Weights of a small image classifier.
Model: 1.45M parameters, arch convmixer, norm batchnorm, widths [256].
Data: 36250 training examples, 24.9 epochs.
Rows from block 12 of a small image classifier, named by matrix and row number. Each number is 500 + 40 x the weight over its row's rms, rounded and kept within 0 to 999. All counts start at 0. Numbers have three digits each.
After each channel's rows are labels from the 100 images, of 14976, where the channel reaches its highest value: "strongest on" is what is common among them. Only what is clearly more common there than usual is listed. The data: rendered dice on a table.
# pw: pointwise conv (model.blocks.12.pw.weight, 256x256x1x1), inputs 172-255

pw.133:545448619524546543474458499519490495587547504478488563527514490465523526499573500541493540496518548482478457513545480424575603501494487484504445446533511463479530475510551468375472511539511507440476607544517448464485457512506553563446512492488577460448
strongest on: five on top; dice: two; total: 5; total: 7

pw.84:474511501505482567515458459437525542427495508499507480502486485485500417537508551469490493505539448519551487500469542626513491517485506508573529489440502444521457533434461480556563494473456538472439508496556529522479538515556497505535514575429521501565
strongest on: one on top; total: 1; total: 2

pw.114:479412512574451512531464537666462468542516495557522537486489496496523504482513425469469542503541405483466510509527455585473495510493524504557538464479514442489429491461558504499454468483493502437507593550488521457504496521485511513503435548479500452431
strongest on: one on top; dice: two; total: 4

pw.40:423493492499482508561664483462528484507558498511540481557556469490508528453457545477537451519423525528562471474453435532519491520476515460516506530488490522502459484522506448472500465480465511490477556532481505478517451488474499470373546545520461501480
strongest on: five on top; total: 5; total: 6

pw.43:492530526497589493473476483426480506495499523515509518422532502547523570462411463512470467487502563490504521528459470504523509441512485509448464473474486536478507490569468496489584466686478460540598412442480565525488546478441464511490459486479515513454
strongest on: dice: one; one on top; total: 1

pw.54:517471508477481510509437467438501585496543466467501503565449494514484511513497485518533530485497519517489480472519481551493573510490528492480461492563498523506538534452445482498544615494533491532508477465516466449512464473509487484481461504542492453426
strongest on: dice: one; one on top; total: 1

pw.42:490505486472447509542488511557489438538489454549466559513522456495508538529532480491521430479468493466472511494459481457499469489538508508492461480412506525501514479545522486611508508584461499547484541469564541531497477452491485514532485541509517562496
strongest on: dice: one; one on top; total: 1

pw.209:570557503550482491548455564461538510489521498486491559607543506495506483483497503484532559475463472503491480507516480455537463556525464502504504467472445496479543502491441538457524495489478480455510446418485539599488573421503474491477404533503609473519
strongest on: six on top; dice: three; five on top; total: 16

pw.65:539574466488555486524439567478531493457546486503482569510510523542489519521539501508467488519477518501511470526511501437474456471496504482507507553475462505489490519530438436497538423585497451579549479538490470444489467563445495497453477528457477497549
strongest on: dice: one; one on top; total: 1

pw.68:504540613527481481524544491540480422481449507547500498555501572538513465524406483526433502459445428467534512503512574477585461503481486515508473508528513456523519509474390576486460453475570453517456515501558485452505464504514492507494498504472582500508
strongest on: dice: three; six on top; five on top; total: 16

pw.248:527467468449623569509588494508588509504450531527567555473542494494503462504484511525500503452546475502464500496498572470521511452499468508529443542562477497618551494470535483501485512531491502451545555514554412485501528492610550515432518478467491508456
strongest on: one on top; dice: one; total: 1; total: 2

pw.100:553518503517447500488479493539492497457471505564517447483486509576525590602508506494502465556496442526559468514513529443513526509518456497561463520501456483541499399471513509456501477506448504506580514608418461527585511444474508490482509527509478490464
strongest on: one on top; dice: one; total: 1; total: 2

pw.208:505536558477508475490451576500421460537535478478475471517491572482524452495515497523508518416504477523492473489451498432504481501485526508474468579471499450468527514471475511485481528521438474536536485457468553607515485487548547536456520485526593512465
strongest on: dice: three; six on top; five on top; total: 16

pw.82:450515525528602529590405498494491500536467517456506459475493504509503492457478458609472470447548526486589537540567475554488464470500568497508531533532536523527492509567538483570526551519486507448476450443511459492507369480474500492532506492432483485513
strongest on: dice: one; one on top; total: 1; total: 3

pw.107:511498491431471485472499450482540489599458479467516441540463590502487454506526467577504476486449483565530523521524514494464570482512423485506491453518496475530531503513510462458485493447500499495467483454518473531502590470451495509510491450393471577524
strongest on: five on top; total: 5; total: 6

pw.17:547541513529488527489582500548507464498553499451484474443475485516507446494477487534496504491490576516484510490405578511498531469553484483527455497474480479539506473556473492472472519435525462473520515436564549498476493542466481488518502454567549510504
strongest on: five on top; total: 6; total: 5

pw.145:451464388495528504562526331428510505489557449602458515500485450519488528495485452522479426525486486427484544518575503494607472511432537510453476475513487549521586506530496599565495495450505532519488546519438508573503479486540463527498447507459546481466
strongest on: six on top; dice: three; five on top; total: 16

pw.63:457435564531476492541527558478478467428544477519522510549479510534507475471437534511494517450492542485433493518530549452566502540554506506470495465443483429476593483518416595512517540495472485458512532426500455548481436521538454447572452485494574450536
strongest on: dice: three; six on top; five on top; total: 16

pw.229:538501527490459496566472532444475493484420491510482529570514573480506547501469516481466475467489523527511498522428401556601426648420481506496486416517487464524521501540459614515519510542521507483542545522442505491505622477472542503521481463475522453365
strongest on: dice: three; six on top; five on top; total: 16

pw.159:509524506580461515506464485487487470450446615553544495479521495491516531461513587545501444561543566450441498534539594427503565499585491531497503462443558495483539508534516529473506507495501549523549545555512490510531519467532493522489492529457546499428
strongest on: one on top; dice: one; total: 1; total: 2

pw.134:540600545495468553448500512498531503517490528486533509541533519499512514477553513462463434549530468478434462479482489522559495511530545508523510486354477473522494523445462541509521556539504488525499542472529450552512577550499554492472465516475509492449
strongest on: one on top; total: 1; total: 2

pw.180:490576511534518454565514497500516474479458476472491608460508474482495514514506497549444539457407443480462509511493524579520527491533487500486477485506473500491512485489470493549474565589553540502490425498496489461450489486467471481516451527576460473525
strongest on: five on top; dice: two; total: 7; total: 5

pw.173:538519459551466529493487518566465527552619487434499467469505522491522488526470457490473524480468464555647488514530532433489481498490557527532456495558480544491510581431460465505509552493471446501529459453496475513453450429527523506523505472503538455477
strongest on: one on top; dice: one; total: 1; total: 2